config.yaml
adamw_lr_other_params: 0.0029
grad_clip: 1.0
epochs: 2.5
Rows from block 12, named by matrix and row number. Each number is 200 + 40 x the weight over the matrix's rms, rounded and kept within 0 to 999. All counts start at 0.
# c3: 3x3 conv (model.blocks.12.c3.weight, 256x256x3x3), inputs 225-233, a 3x3 kernel for each
c3.56,214,187,235,175,220,198,219,178,228,195,184,221,109,259,175,64,112,157,167,179,195,203,199,143,232,176,188,228,203,173,190,171,252,219,164,214,193,260,185,154,197,193,224,228,184,146,213,244,159,183,253,181,129,219,180,210,192,276,191,198,213,272,239,276,240,225,106,235,229,251,314,133,226,199,168,177,237,207,205,174,262
c3.57,150,256,248,113,182,203,252,245,185,200,243,196,190,189,227,109,164,267,171,230,220,200,225,201,210,171,238,292,230,179,124,287,173,183,211,157,146,186,125,165,159,176,198,296,171,262,182,188,162,222,177,161,259,197,257,157,194,194,188,255,173,164,201,145,173,192,195,228,239,212,218,186,223,207,322,145,215,194,252,177,241
c3.58,161,226,193,186,216,236,193,173,197,209,190,236,184,198,176,261,144,167,273,251,257,178,198,203,235,174,247,279,226,195,114,193,124,191,213,218,204,195,198,200,200,191,191,138,167,201,229,136,221,210,201,212,147,233,125,214,146,219,153,203,104,181,151,294,146,318,162,131,139,236,153,216,239,239,217,190,238,229,221,199,178
c3.59,224,269,198,334,219,170,213,191,190,178,200,185,169,208,130,170,245,244,185,174,208,167,152,203,236,204,206,186,253,151,168,124,274,190,192,131,203,237,188,272,177,259,186,180,275,228,216,210,254,173,181,182,209,202,224,236,192,130,175,246,176,199,242,222,180,184,171,134,199,257,182,141,239,220,218,170,213,200,224,175,142
c3.60,214,194,180,222,173,211,216,171,236,182,160,190,216,230,157,210,228,185,193,227,186,232,199,185,223,320,258,156,174,208,189,188,129,220,221,240,215,235,231,181,205,226,202,191,149,158,215,197,176,203,250,249,144,182,209,221,228,227,215,213,172,204,184,201,199,263,231,156,173,199,166,180,263,250,181,231,157,180,218,165,174
c3.61,227,220,243,255,197,192,168,193,213,202,172,191,258,222,179,209,172,219,235,220,154,166,165,181,180,185,162,212,238,240,202,202,164,242,239,193,177,173,230,180,217,201,264,197,193,173,178,195,173,211,216,227,222,203,216,142,175,174,173,158,139,413,249,213,225,241,217,222,205,240,196,197,221,182,192,245,177,243,228,242,174
c3.62,175,157,228,175,218,190,150,107,175,187,259,255,249,252,192,221,148,159,191,199,174,199,161,186,194,182,209,207,197,161,228,219,191,117,108,219,223,157,255,245,208,206,255,149,263,174,195,203,190,193,234,246,243,194,186,172,185,180,243,191,281,162,104,223,187,225,223,238,278,229,230,193,199,154,168,208,251,214,184,172,235
c3.63,212,287,147,242,168,161,208,190,282,231,166,194,212,188,206,223,160,261,223,201,239,196,172,183,236,289,177,177,272,241,204,187,137,137,221,302,233,301,224,221,253,222,173,132,102,157,162,210,119,217,213,130,164,242,149,213,123,263,259,176,234,196,249,207,244,199,152,213,170,288,222,176,174,119,283,138,200,193,169,263,213
c3.64,204,167,140,231,204,185,240,184,214,196,210,182,172,197,224,190,165,209,235,177,268,157,224,176,250,251,212,157,221,173,208,217,269,193,198,193,171,199,222,211,221,205,195,212,172,187,172,128,167,228,219,168,222,256,167,231,187,224,212,120,196,159,141,265,200,246,174,170,163,209,161,214,164,122,230,234,179,155,170,202,136
c3.65,213,112,250,178,250,187,238,195,256,211,181,205,182,227,184,150,221,196,213,208,237,248,183,197,151,179,171,177,157,218,215,239,226,232,244,249,211,266,181,183,204,210,209,233,178,220,253,228,268,220,172,192,227,182,204,203,255,185,183,221,161,153,246,193,165,163,236,181,235,217,191,301,246,143,212,185,209,229,165,233,264
c3.66,195,114,245,191,205,240,208,180,190,212,219,191,215,226,229,198,185,181,215,237,214,223,220,174,175,170,233,190,181,196,231,249,228,218,218,191,160,207,219,179,225,200,238,239,211,196,151,250,201,226,263,266,216,221,191,222,201,211,203,137,141,106,148,259,201,202,195,198,244,182,214,218,191,175,270,136,231,196,141,176,243
c3.67,224,165,218,220,152,155,209,190,203,168,191,173,185,182,256,139,194,206,188,166,229,132,159,266,247,202,203,213,234,243,136,169,154,161,280,191,202,165,219,264,194,180,266,159,199,174,165,204,199,217,175,155,280,224,255,215,237,236,169,205,160,144,207,269,169,227,217,222,219,186,113,151,176,174,188,102,234,206,248,195,193
c3.68,139,101,198,179,221,175,195,107,163,242,224,257,199,235,164,234,212,157,155,183,212,156,139,195,215,272,155,174,268,202,157,196,207,206,182,224,229,216,190,225,222,203,235,165,208,193,155,166,197,231,202,161,202,265,172,173,235,164,138,199,221,139,220,233,224,206,223,192,236,208,153,219,181,186,188,201,196,219,194,251,223
c3.69,234,276,238,174,198,217,198,177,275,159,122,217,181,175,185,237,180,180,201,175,213,184,160,219,268,189,181,185,142,198,214,143,194,161,251,202,172,193,159,201,166,154,198,152,196,177,219,200,236,171,187,208,246,175,183,210,262,177,183,224,230,177,183,227,207,246,182,197,162,190,244,216,191,205,235,205,164,133,216,240,179
c3.70,222,143,231,204,186,154,210,187,182,237,187,209,134,172,221,218,208,204,197,145,143,129,175,201,196,157,178,230,192,241,136,189,226,146,243,173,191,198,179,220,262,138,250,210,183,214,171,188,269,218,179,228,270,185,183,177,187,272,185,178,192,299,251,201,257,207,129,205,211,227,132,174,242,245,180,219,218,147,263,217,126
c3.71,220,164,252,268,200,186,215,213,251,208,244,216,175,184,236,122,137,178,210,244,231,236,206,188,248,208,212,270,202,189,249,177,204,249,228,211,192,222,183,174,239,226,162,215,136,185,137,161,167,179,152,204,159,246,201,288,182,196,243,133,182,200,275,193,193,173,146,210,208,153,200,196,247,289,178,200,186,266,229,154,208
c3.72,176,234,197,163,174,212,165,185,208,235,208,171,180,240,157,245,277,302,198,208,210,248,169,218,206,202,210,157,178,179,298,186,260,168,146,178,214,203,208,210,199,175,297,183,239,211,237,155,251,189,172,205,252,196,161,233,178,198,182,282,176,146,170,170,146,214,172,188,89,229,208,201,212,112,185,257,208,158,190,141,211
c3.73,238,186,242,125,198,183,190,187,191,182,248,141,222,189,194,182,227,164,206,239,240,163,163,219,216,197,184,213,126,214,234,188,177,193,221,193,203,193,205,251,194,173,151,207,230,143,195,191,190,203,222,193,164,207,260,205,252,255,186,140,239,214,248,164,174,186,219,236,196,187,218,185,207,183,176,274,221,183,166,260,189
c3.74,199,137,192,211,263,217,261,126,242,142,201,143,192,200,131,151,232,200,150,142,103,190,141,147,223,251,220,177,232,264,209,188,161,154,164,187,157,229,210,199,211,217,178,101,109,154,182,192,182,146,273,167,195,263,266,205,175,193,163,206,185,162,192,212,182,156,250,265,223,232,195,110,153,188,191,280,116,156,176,284,187
c3.75,246,201,175,195,199,197,169,204,190,222,191,213,173,233,211,306,295,243,201,146,156,197,181,193,153,147,227,245,199,190,237,251,127,186,159,234,213,138,220,193,196,213,167,160,156,272,210,198,255,157,207,180,250,183,226,214,210,177,236,237,232,159,263,203,208,219,193,236,203,188,171,193,227,159,161,190,201,197,214,219,205
c3.76,246,232,207,204,238,192,158,208,233,175,190,185,253,139,251,131,152,111,183,230,193,196,211,240,162,196,212,219,246,210,154,174,108,147,282,223,210,230,195,250,175,282,214,202,269,100,213,212,131,206,199,140,188,227,123,268,246,242,136,203,260,208,186,249,265,277,35,239,123,218,143,323,223,183,167,282,199,244,188,170,166
c3.77,208,155,204,269,196,178,221,162,161,154,164,204,143,172,209,202,219,302,236,186,178,176,180,186,122,177,160,160,223,148,193,175,243,194,174,200,210,192,236,206,157,183,224,180,212,146,182,215,153,210,215,159,168,256,273,191,170,278,253,157,257,186,218,233,196,157,222,196,248,247,158,195,184,218,208,162,254,220,246,181,207
c3.78,196,251,235,222,177,215,197,180,171,205,188,210,229,201,165,209,226,184,179,214,212,175,247,177,178,180,228,150,187,202,178,151,168,182,156,188,207,228,189,242,136,129,236,179,197,179,159,196,227,215,221,235,255,177,163,188,228,157,220,143,223,216,195,140,270,195,225,261,110,169,379,206,207,261,196,255,170,42,206,122,223
c3.79,152,174,211,225,189,300,190,215,235,148,217,218,212,181,232,338,256,242,216,155,177,145,220,156,213,151,155,217,238,167,286,217,176,222,182,194,136,184,158,155,175,238,124,154,167,161,284,177,219,249,217,210,237,234,146,169,206,195,171,288,255,316,237,138,217,181,221,224,228,150,139,182,256,236,220,226,143,217,253,199,181
c3.80,191,218,206,201,163,188,249,193,201,168,143,254,153,175,252,189,230,180,206,208,262,207,211,183,187,205,161,195,241,154,215,201,171,209,222,170,185,188,149,199,197,208,194,192,187,165,169,125,178,173,94,222,142,191,232,130,186,180,209,191,193,220,226,185,191,151,175,221,175,269,181,116,202,201,152,210,230,192,219,194,215
c3.81,238,214,216,164,190,267,207,206,198,144,185,201,197,204,256,159,186,246,189,185,211,194,209,211,227,210,211,214,223,216,214,237,280,245,242,183,184,211,170,223,174,228,242,194,206,212,157,140,191,164,257,166,158,226,236,142,175,162,251,210,186,143,240,221,169,239,195,193,195,203,94,158,167,165,236,298,242,252,181,211,254
c3.82,215,206,168,184,214,228,156,198,173,225,200,307,227,185,218,237,134,152,149,185,184,286,168,83,200,191,176,123,189,224,280,167,236,152,252,240,170,203,168,232,256,207,125,172,201,211,195,233,202,223,274,145,186,237,267,209,264,200,260,178,132,215,326,203,164,234,184,196,188,135,97,222,196,175,177,250,183,247,241,188,143
c3.83,209,182,214,204,187,165,206,194,247,235,217,122,238,160,191,164,127,130,221,230,245,172,154,193,203,144,173,186,198,215,232,152,218,160,193,181,232,187,187,263,183,189,157,207,216,159,269,145,148,211,195,222,201,241,205,119,189,271,253,162,231,215,152,209,223,232,220,144,173,169,178,244,228,151,165,171,201,197,195,255,212
c3.84,229,234,177,172,228,214,207,234,230,140,187,173,187,188,167,212,228,168,224,206,236,214,252,201,216,160,186,182,190,255,240,213,229,225,171,240,181,181,160,192,217,146,163,216,171,180,237,216,187,210,167,135,210,133,176,230,154,171,197,167,245,182,214,157,181,191,225,224,207,199,197,204,155,231,239,216,252,194,247,132,193
c3.85,141,175,197,183,190,207,133,229,177,173,185,203,221,177,172,256,201,253,154,218,230,205,152,191,182,233,138,192,186,139,225,198,144,195,228,202,171,227,159,212,209,190,199,264,198,222,230,167,180,206,185,182,220,142,139,147,287,174,215,152,279,123,154,181,178,223,216,207,153,193,202,215,111,151,242,253,194,215,222,295,168
c3.86,263,141,234,83,63,271,189,348,179,220,186,161,221,255,200,227,206,213,185,140,221,171,374,126,274,219,231,161,192,193,194,184,235,238,207,237,134,191,181,227,251,132,158,234,154,224,197,190,230,213,177,308,226,216,206,200,177,205,223,249,178,221,176,198,226,150,196,226,266,218,168,208,176,213,197,184,218,247,173,185,221
c3.87,217,187,140,263,193,261,220,157,181,261,189,223,183,201,173,203,127,184,194,142,212,268,243,253,172,262,241,197,196,171,200,250,212,194,196,208,204,222,212,178,185,250,233,136,138,208,242,168,231,200,193,172,179,226,177,206,235,179,229,232,207,184,194,138,175,177,233,160,227,218,217,232,223,159,189,262,226,217,236,225,222
c3.88,205,176,189,202,266,201,150,193,169,165,261,143,195,231,197,170,194,224,215,177,260,114,241,128,180,164,139,293,161,174,156,159,206,176,215,179,227,200,139,217,172,215,130,295,270,182,232,145,217,231,232,169,228,207,236,170,227,173,174,233,267,143,181,250,173,171,187,184,250,225,241,130,213,244,292,256,177,206,151,141,197
c3.89,166,200,215,221,203,172,199,173,190,173,243,267,202,179,192,161,198,205,177,164,207,161,227,199,198,208,208,161,208,192,204,183,196,197,183,176,191,201,162,257,144,166,193,183,218,163,232,233,201,181,251,225,204,160,224,279,288,268,227,205,171,258,192,214,175,208,220,203,187,207,261,179,200,188,239,182,155,215,226,199,191
c3.90,189,215,173,208,171,179,204,247,181,201,235,191,174,196,217,203,140,181,197,209,181,144,192,228,228,219,191,189,194,197,113,203,227,249,266,202,202,197,212,231,183,207,268,165,211,260,160,225,257,183,235,219,197,108,224,220,205,263,225,207,239,259,229,248,222,216,73,208,179,200,255,213,245,210,218,187,222,227,160,208,223
c3.91,231,81,253,269,191,186,171,275,255,206,204,204,226,217,267,213,207,147,225,220,205,251,196,186,153,179,220,208,185,178,242,248,176,232,222,209,226,218,187,214,239,203,255,198,210,189,143,197,205,180,231,198,250,195,191,216,236,190,217,244,122,170,213,167,225,155,204,192,237,181,188,206,222,176,213,213,236,165,226,184,197
c3.92,212,131,166,212,211,232,173,251,158,186,213,182,230,203,261,212,153,209,189,193,195,136,203,211,233,230,171,201,168,237,182,209,186,181,174,160,195,195,192,172,239,200,216,165,189,157,164,207,177,198,212,186,229,257,191,184,162,154,180,118,196,159,273,192,212,205,215,239,217,206,204,142,238,225,205,162,191,218,205,245,183
c3.93,190,235,191,192,230,239,156,166,155,206,231,195,216,241,141,204,191,238,233,157,156,216,180,246,205,197,283,157,169,162,206,203,230,162,221,185,189,183,226,214,254,210,193,214,91,210,205,209,246,224,207,187,164,100,213,173,230,232,155,248,192,195,261,236,179,196,225,210,237,71,167,145,174,271,148,181,205,212,222,175,244
c3.94,220,85,232,248,94,324,272,323,293,176,119,200,153,168,206,100,192,152,199,199,193,134,236,148,191,159,246,241,240,202,249,206,137,229,142,111,223,313,216,159,240,158,226,250,128,141,190,200,206,191,226,255,205,236,173,221,221,137,197,174,228,215,215,220,119,182,191,190,178,158,160,203,242,206,150,270,209,273,203,193,216
c3.95,210,200,191,166,197,132,178,195,283,223,190,197,220,233,207,183,190,184,200,184,211,216,196,240,162,197,210,192,228,292,162,230,262,200,259,203,186,176,210,212,217,216,205,126,209,207,196,201,234,196,144,182,227,144,250,231,204,204,260,171,223,207,212,151,204,209,238,220,215,175,208,195,177,225,224,243,257,141,127,204,240
c3.96,212,171,159,200,198,146,196,169,185,7,197,211,36,195,241,191,264,243,193,193,177,227,229,250,221,168,165,217,133,203,204,198,223,269,176,216,204,162,200,184,167,164,196,200,229,169,256,175,167,201,176,186,128,169,197,207,229,203,179,213,245,269,194,204,208,194,234,178,215,249,137,174,247,245,154,163,231,122,156,228,210
c3.97,183,153,183,261,206,174,164,167,183,188,235,211,238,203,201,208,164,182,264,148,184,229,156,280,190,197,159,209,133,185,156,163,157,187,210,181,241,192,176,143,247,214,233,256,270,143,204,201,202,227,234,195,258,237,139,165,148,177,176,196,144,178,258,186,177,187,143,210,248,240,235,249,206,198,240,189,226,162,184,196,231
c3.98,168,153,209,209,212,251,185,200,173,221,220,163,266,150,234,316,235,234,206,193,194,195,238,241,208,197,191,160,230,170,187,145,283,189,179,225,219,185,134,200,175,200,164,140,166,220,239,180,238,225,246,231,252,185,149,221,251,195,185,234,323,142,203,243,170,140,195,194,110,117,184,254,262,258,186,217,225,183,211,212,184
c3.99,157,216,140,220,171,219,154,182,150,172,236,234,193,202,173,230,178,155,174,225,177,191,196,262,182,266,194,219,192,211,221,230,221,189,220,226,192,195,205,219,158,199,180,279,183,227,205,179,175,200,184,173,203,201,191,233,191,153,182,219,266,218,202,293,280,201,318,158,221,181,339,214,214,224,210,234,182,143,179,212,172
c3.100,177,184,148,194,274,136,230,187,241,250,265,226,145,212,216,111,186,160,194,138,194,168,158,123,230,106,236,218,265,205,170,210,201,200,162,224,128,200,189,204,218,280,184,150,191,154,231,192,173,164,222,200,234,228,199,215,173,283,226,145,235,222,197,260,137,202,230,208,164,160,193,200,174,209,221,169,226,235,234,241,178
c3.101,233,165,220,224,219,214,241,181,182,151,247,210,187,186,289,136,132,199,212,218,177,179,212,239,282,148,206,300,109,111,106,178,92,123,158,270,150,196,258,249,199,150,171,275,173,175,205,200,157,223,256,47,224,152,122,228,124,235,126,134,205,250,185,240,179,189,266,187,160,128,252,214,162,129,203,176,206,208,245,243,166
c3.102,182,242,230,275,207,179,204,203,179,266,179,190,285,149,174,285,211,205,173,227,164,201,182,238,259,199,202,210,208,237,250,151,85,293,160,211,183,204,190,227,157,166,186,220,229,286,215,175,186,192,154,202,154,244,148,172,249,198,161,217,246,282,101,232,202,151,197,216,123,181,198,268,189,153,195,238,175,208,202,223,140
c3.103,217,117,180,185,228,188,253,175,217,198,154,158,178,201,182,210,171,183,211,227,192,223,141,201,223,248,161,258,127,150,163,218,165,284,197,233,156,116,188,184,219,185,225,236,237,278,223,241,235,195,212,248,208,189,174,169,191,211,167,194,202,170,221,253,119,179,232,217,178,209,197,263,144,197,245,166,232,187,203,199,229
c3.104,217,270,252,157,226,188,186,164,175,169,190,159,160,170,164,155,149,162,237,210,232,193,216,221,173,216,195,228,167,234,243,145,199,203,186,218,193,240,172,198,229,234,197,209,268,173,149,160,209,233,222,181,229,229,197,133,195,183,187,184,259,149,244,174,213,179,209,183,251,227,273,195,206,185,176,169,133,258,182,216,204
c3.105,207,225,198,199,199,181,193,200,184,183,159,266,167,208,254,143,186,190,215,258,152,183,264,228,218,268,129,159,251,205,227,216,170,181,244,211,234,210,222,178,179,224,221,206,276,192,196,246,177,187,217,206,199,207,161,168,176,266,224,179,203,160,168,183,229,146,145,215,213,288,311,209,236,139,168,237,215,167,231,147,185
c3.106,170,239,156,188,248,220,110,160,185,159,199,232,175,192,213,227,209,155,229,172,202,203,262,196,243,197,118,217,269,159,174,230,200,232,149,220,201,153,212,173,160,192,219,236,171,210,153,215,267,228,203,365,269,257,202,154,165,171,207,141,235,165,183,196,219,208,169,203,220,142,197,188,192,192,188,213,177,211,170,244,178
c3.107,163,161,202,160,175,205,197,210,228,140,182,152,242,177,156,220,230,220,265,172,258,210,165,198,209,179,176,216,212,188,251,195,227,212,213,145,195,211,190,206,192,179,190,192,176,205,212,150,169,187,180,156,142,222,152,161,202,143,221,163,238,193,280,195,175,230,222,196,143,216,200,244,176,215,196,241,178,233,175,208,197
c3.108,203,265,191,216,180,228,178,202,165,232,202,189,197,221,184,237,192,204,180,214,202,180,227,167,210,139,222,141,171,175,250,189,283,187,234,155,187,186,178,213,121,182,186,217,164,215,197,242,176,192,222,261,199,174,187,146,175,200,179,120,180,96,192,210,158,184,104,144,168,254,163,204,214,203,242,198,249,201,230,210,193
c3.109,224,236,220,168,199,256,296,248,214,210,252,224,186,223,168,122,156,152,224,218,224,271,200,203,257,213,249,164,143,184,168,186,186,183,245,193,182,237,234,152,221,222,201,281,235,239,203,168,200,214,245,206,282,205,210,186,215,252,206,147,175,247,219,190,249,261,158,216,160,245,206,190,213,246,197,176,149,215,172,154,160
c3.110,268,167,227,167,202,193,143,226,186,217,229,214,227,284,167,189,217,232,219,209,177,189,167,256,265,262,194,218,241,229,185,163,274,157,213,213,166,168,118,138,156,211,199,226,238,227,175,183,242,206,254,113,194,139,178,228,260,232,167,141,204,209,220,183,229,198,168,220,103,181,236,133,258,265,245,191,259,181,149,205,215
c3.111,250,100,238,313,88,114,126,320,265,185,169,219,165,207,234,110,249,184,188,252,272,136,258,106,197,224,220,171,214,217,148,248,347,176,158,179,242,193,168,243,205,119,177,129,155,226,209,215,266,202,129,238,192,143,207,195,222,183,223,129,267,178,175,205,146,219,170,215,213,167,229,238,209,190,202,160,207,207,152,226,262
c3.112,189,203,235,230,187,193,212,227,172,241,240,238,178,188,280,193,177,123,188,208,134,225,184,169,194,233,196,157,155,237,203,188,316,205,170,182,224,223,234,231,192,163,225,157,179,229,148,210,252,197,150,199,166,121,164,236,177,266,162,348,141,294,138,194,143,202,206,178,201,184,208,223,216,249,210,222,254,240,231,149,171
c3.113,147,163,103,227,185,306,171,157,147,167,205,246,241,217,145,159,245,305,167,219,228,136,215,148,166,234,232,186,208,207,175,260,161,234,203,176,241,200,258,191,200,102,130,200,171,169,182,206,213,204,190,177,147,183,179,230,265,226,213,269,256,287,264,131,218,130,245,210,229,193,216,238,158,292,72,251,160,125,146,201,268
c3.114,127,171,193,145,194,246,144,186,291,39,223,245,121,261,182,125,129,165,179,236,179,209,200,218,179,212,221,212,145,186,217,209,286,205,187,295,237,221,177,240,218,210,241,125,224,229,264,261,218,194,163,197,190,179,183,244,219,246,254,147,278,136,286,190,165,169,199,247,243,182,202,217,167,207,153,229,249,242,219,272,271
c3.115,153,271,182,71,289,142,207,241,188,177,144,176,228,191,198,224,227,229,164,165,197,135,120,62,243,64,199,239,160,205,234,104,250,233,204,273,201,211,206,89,288,163,213,125,207,238,244,229,221,231,252,161,236,201,239,271,212,275,263,216,184,168,224,193,259,209,147,240,179,208,216,179,187,282,208,274,185,187,186,240,149
c3.116,212,178,243,152,252,152,215,191,171,230,237,184,280,193,266,272,178,241,147,234,215,247,175,238,154,224,161,162,264,253,189,196,175,146,167,191,234,246,232,233,240,242,244,262,223,215,221,225,212,194,151,310,262,207,230,237,259,127,181,224,223,183,267,215,155,230,183,174,183,174,247,237,222,248,191,109,146,251,222,228,267
c3.117,201,136,257,31,197,110,267,114,230,233,184,188,166,155,188,280,243,226,129,297,168,434,175,432,138,332,171,233,268,292,162,172,201,229,224,237,251,244,194,147,283,275,258,267,193,229,152,241,225,234,229,178,150,198,191,176,219,232,184,141,181,188,202,259,166,210,154,261,170,177,226,171,224,179,277,159,193,157,188,181,160
c3.118,164,190,153,212,221,211,261,221,254,141,274,219,162,239,208,55,133,76,193,187,178,191,182,246,170,153,207,217,217,201,200,177,211,200,202,164,195,207,196,196,253,173,223,208,287,239,195,182,187,247,166,171,196,189,205,171,143,247,234,167,201,332,217,257,201,205,206,205,186,201,210,199,144,196,202,147,190,206,180,208,217
c3.119,162,168,150,112,192,214,197,211,239,201,121,213,298,220,198,325,333,304,164,150,138,198,175,183,178,224,183,183,135,199,191,243,222,194,229,153,193,186,195,156,156,156,176,183,197,280,185,201,201,225,226,210,257,207,189,196,221,188,192,209,99,268,180,201,174,223,171,224,184,211,198,230,232,179,213,228,159,144,151,132,205
c3.120,224,224,165,215,176,191,252,187,226,231,208,205,185,212,196,210,267,219,242,174,225,184,186,159,276,187,129,197,165,208,208,237,143,136,172,152,152,215,273,220,158,190,147,208,219,163,193,212,196,147,287,191,203,211,192,151,183,217,150,170,197,234,136,199,188,254,209,211,218,228,238,188,199,201,256,210,119,273,205,204,263
c3.121,262,237,210,238,199,218,211,294,126,195,221,262,222,199,212,116,270,239,187,135,171,185,278,111,165,177,284,181,211,168,184,213,203,174,251,164,153,153,206,207,192,220,162,208,153,217,223,126,164,188,232,250,215,164,172,143,239,196,272,112,170,200,243,173,239,248,203,207,203,231,165,203,135,205,109,310,184,152,187,249,158
c3.122,257,135,240,193,191,198,287,270,271,217,226,206,158,209,235,142,115,209,182,203,195,194,236,265,161,244,223,224,229,233,159,226,202,231,240,257,221,202,232,148,205,174,132,146,186,180,153,271,124,230,164,232,222,153,161,266,130,267,236,274,147,274,193,264,157,182,232,222,231,220,204,200,182,156,258,208,249,226,172,200,189
c3.123,188,211,157,212,195,186,187,157,154,182,199,178,245,228,225,197,248,232,222,153,136,240,204,215,177,210,168,126,178,267,200,123,252,280,335,141,187,222,222,209,304,165,296,233,166,209,139,264,178,202,244,240,244,255,164,242,128,283,197,271,186,300,222,173,197,154,239,235,169,200,72,275,212,140,221,277,195,188,162,162,154
c3.124,170,226,166,250,190,201,195,209,204,237,127,168,155,135,280,212,242,209,152,165,123,218,192,186,217,157,216,212,195,205,172,156,216,196,221,187,193,185,219,122,197,187,176,157,224,177,250,250,251,173,265,185,221,247,225,200,178,170,349,149,190,171,214,200,210,200,310,237,162,123,284,155,170,141,145,228,222,171,226,166,179
c3.125,175,209,195,192,186,182,119,203,152,200,184,194,199,195,182,288,252,268,140,238,220,222,169,186,232,141,195,197,182,230,157,193,182,183,230,179,218,213,194,207,210,227,168,228,180,241,236,176,205,134,192,240,233,176,190,296,182,205,174,252,166,206,180,216,156,175,261,244,173,170,236,190,200,164,216,220,235,203,209,175,222
c3.126,206,212,187,145,226,205,187,253,233,94,196,188,132,223,211,0,145,186,140,159,218,234,212,191,193,165,255,144,182,150,226,188,236,270,212,227,208,175,190,174,165,223,192,224,224,185,254,195,132,207,191,72,155,199,170,183,166,200,219,175,196,224,335,199,196,185,180,192,244,210,174,245,189,258,206,169,171,219,198,198,253
c3.127,181,168,192,197,207,194,118,192,200,151,211,259,197,224,265,189,194,140,198,187,188,196,168,219,249,180,176,191,164,205,195,183,211,126,198,227,182,197,167,227,181,172,214,267,168,203,203,161,279,194,93,217,147,155,233,161,228,282,199,163,246,167,181,200,249,186,175,163,269,151,238,245,198,232,158,200,214,290,187,206,191
c3.128,166,100,218,61,204,178,144,164,183,205,172,179,149,196,198,183,232,218,154,194,181,221,136,187,183,140,173,169,318,160,220,212,221,180,162,159,249,273,240,188,177,249,262,215,174,186,197,189,172,150,216,298,203,177,195,243,203,213,198,228,213,237,234,245,208,204,168,184,220,239,138,202,149,184,206,231,200,198,138,197,237
c3.129,226,242,207,196,246,252,235,215,238,78,157,199,152,195,282,69,165,172,194,210,227,155,227,220,178,176,257,224,172,203,213,190,181,274,263,134,183,178,177,210,231,244,137,187,203,128,188,213,188,269,206,94,193,222,268,190,171,203,238,205,204,246,200,216,174,209,190,214,170,235,169,202,177,230,235,150,147,194,229,258,135
c3.130,210,273,244,239,221,183,213,229,254,185,206,263,124,222,225,134,159,184,257,238,186,189,187,246,235,302,215,194,180,181,228,186,219,227,219,214,202,169,170,234,192,174,252,247,209,183,183,197,146,236,211,208,251,207,219,168,146,221,179,169,250,255,134,164,192,192,306,253,238,151,181,213,190,129,220,173,193,125,197,273,193
c3.131,185,169,244,174,195,178,219,216,160,124,221,255,245,240,246,228,227,175,183,172,178,182,208,181,132,160,207,227,156,129,132,212,214,183,212,136,153,157,233,256,187,176,223,159,160,207,160,253,234,194,97,243,178,179,200,194,127,297,153,147,184,197,199,234,178,191,89,182,179,204,205,203,225,146,176,244,183,208,143,253,152
c3.132,217,216,134,200,207,242,198,123,175,276,231,202,273,225,208,152,110,145,185,255,224,229,202,254,234,193,124,206,238,179,205,212,254,227,190,228,217,181,239,243,207,231,200,224,259,180,137,207,253,203,160,291,217,216,221,187,176,229,220,171,162,289,201,225,228,173,215,196,253,211,156,193,253,193,212,234,219,143,227,214,236
c3.133,122,198,199,242,122,255,173,234,186,159,177,177,155,177,148,108,76,66,201,189,244,220,238,193,196,219,210,208,266,208,287,205,208,197,227,157,215,201,174,284,189,193,216,243,250,266,303,200,206,186,143,225,197,199,137,141,206,169,216,160,204,167,164,199,211,224,217,199,131,202,186,211,165,190,206,198,199,243,233,229,162
c3.134,214,242,225,100,255,152,168,203,190,269,253,181,298,173,137,277,278,178,206,153,200,238,180,175,193,138,183,176,190,210,222,259,223,232,160,189,179,202,163,243,212,168,192,181,251,235,178,125,169,262,136,263,193,210,139,244,181,151,173,250,205,282,191,176,121,199,182,167,223,214,172,153,238,177,326,217,201,202,165,298,164
c3.135,213,240,204,238,173,229,275,283,191,231,279,202,217,215,142,224,161,77,201,251,169,158,173,221,167,200,164,195,176,185,142,185,196,216,174,185,164,194,206,210,161,190,217,277,279,163,136,225,198,187,235,254,210,144,256,219,253,195,230,159,214,100,133,265,186,205,196,285,128,264,251,213,246,197,260,188,225,224,222,209,193
c3.136,201,157,156,175,245,203,192,224,172,233,176,242,235,210,248,234,213,300,172,185,171,176,185,237,207,205,224,167,182,237,168,205,170,167,184,152,168,162,255,211,200,245,201,196,167,176,220,184,163,176,152,217,242,175,200,203,214,186,178,241,239,208,195,266,205,251,257,244,181,203,179,165,257,278,174,158,138,258,227,159,171
c3.137,161,185,172,178,237,201,163,131,156,215,203,235,170,149,191,237,287,216,207,185,156,223,209,180,169,245,216,259,146,204,184,171,250,164,216,219,236,175,178,196,227,186,189,132,168,233,161,256,247,130,211,213,182,242,241,175,152,237,231,192,205,175,241,238,248,216,201,205,254,183,299,179,263,230,206,238,223,172,174,227,237
c3.138,237,225,144,194,220,193,221,168,178,197,194,179,215,140,197,177,172,184,188,234,177,219,194,174,175,215,181,197,124,205,201,197,251,241,248,235,201,187,115,220,212,206,200,183,209,214,174,206,158,166,221,185,151,161,207,187,140,185,137,176,140,255,215,238,229,227,148,158,164,164,121,253,196,162,180,169,238,161,198,204,215
c3.139,232,217,171,186,159,185,210,154,193,260,210,226,257,144,176,245,209,186,172,146,166,208,230,202,171,239,204,235,217,174,229,158,158,162,181,223,155,186,176,208,247,205,179,151,205,247,183,205,202,156,201,156,112,318,174,202,149,200,266,190,194,218,157,253,214,243,153,283,216,176,92,219,219,184,166,217,239,74,205,242,136
c3.140,176,153,215,197,137,171,264,205,224,189,128,233,193,188,218,235,223,200,230,225,190,185,171,279,178,259,125,201,205,221,210,220,264,174,217,193,185,177,173,266,178,219,215,185,259,216,266,177,205,197,242,225,196,253,179,216,196,281,248,147,256,145,176,191,238,180,165,269,185,128,289,152,202,211,260,194,244,135,186,201,286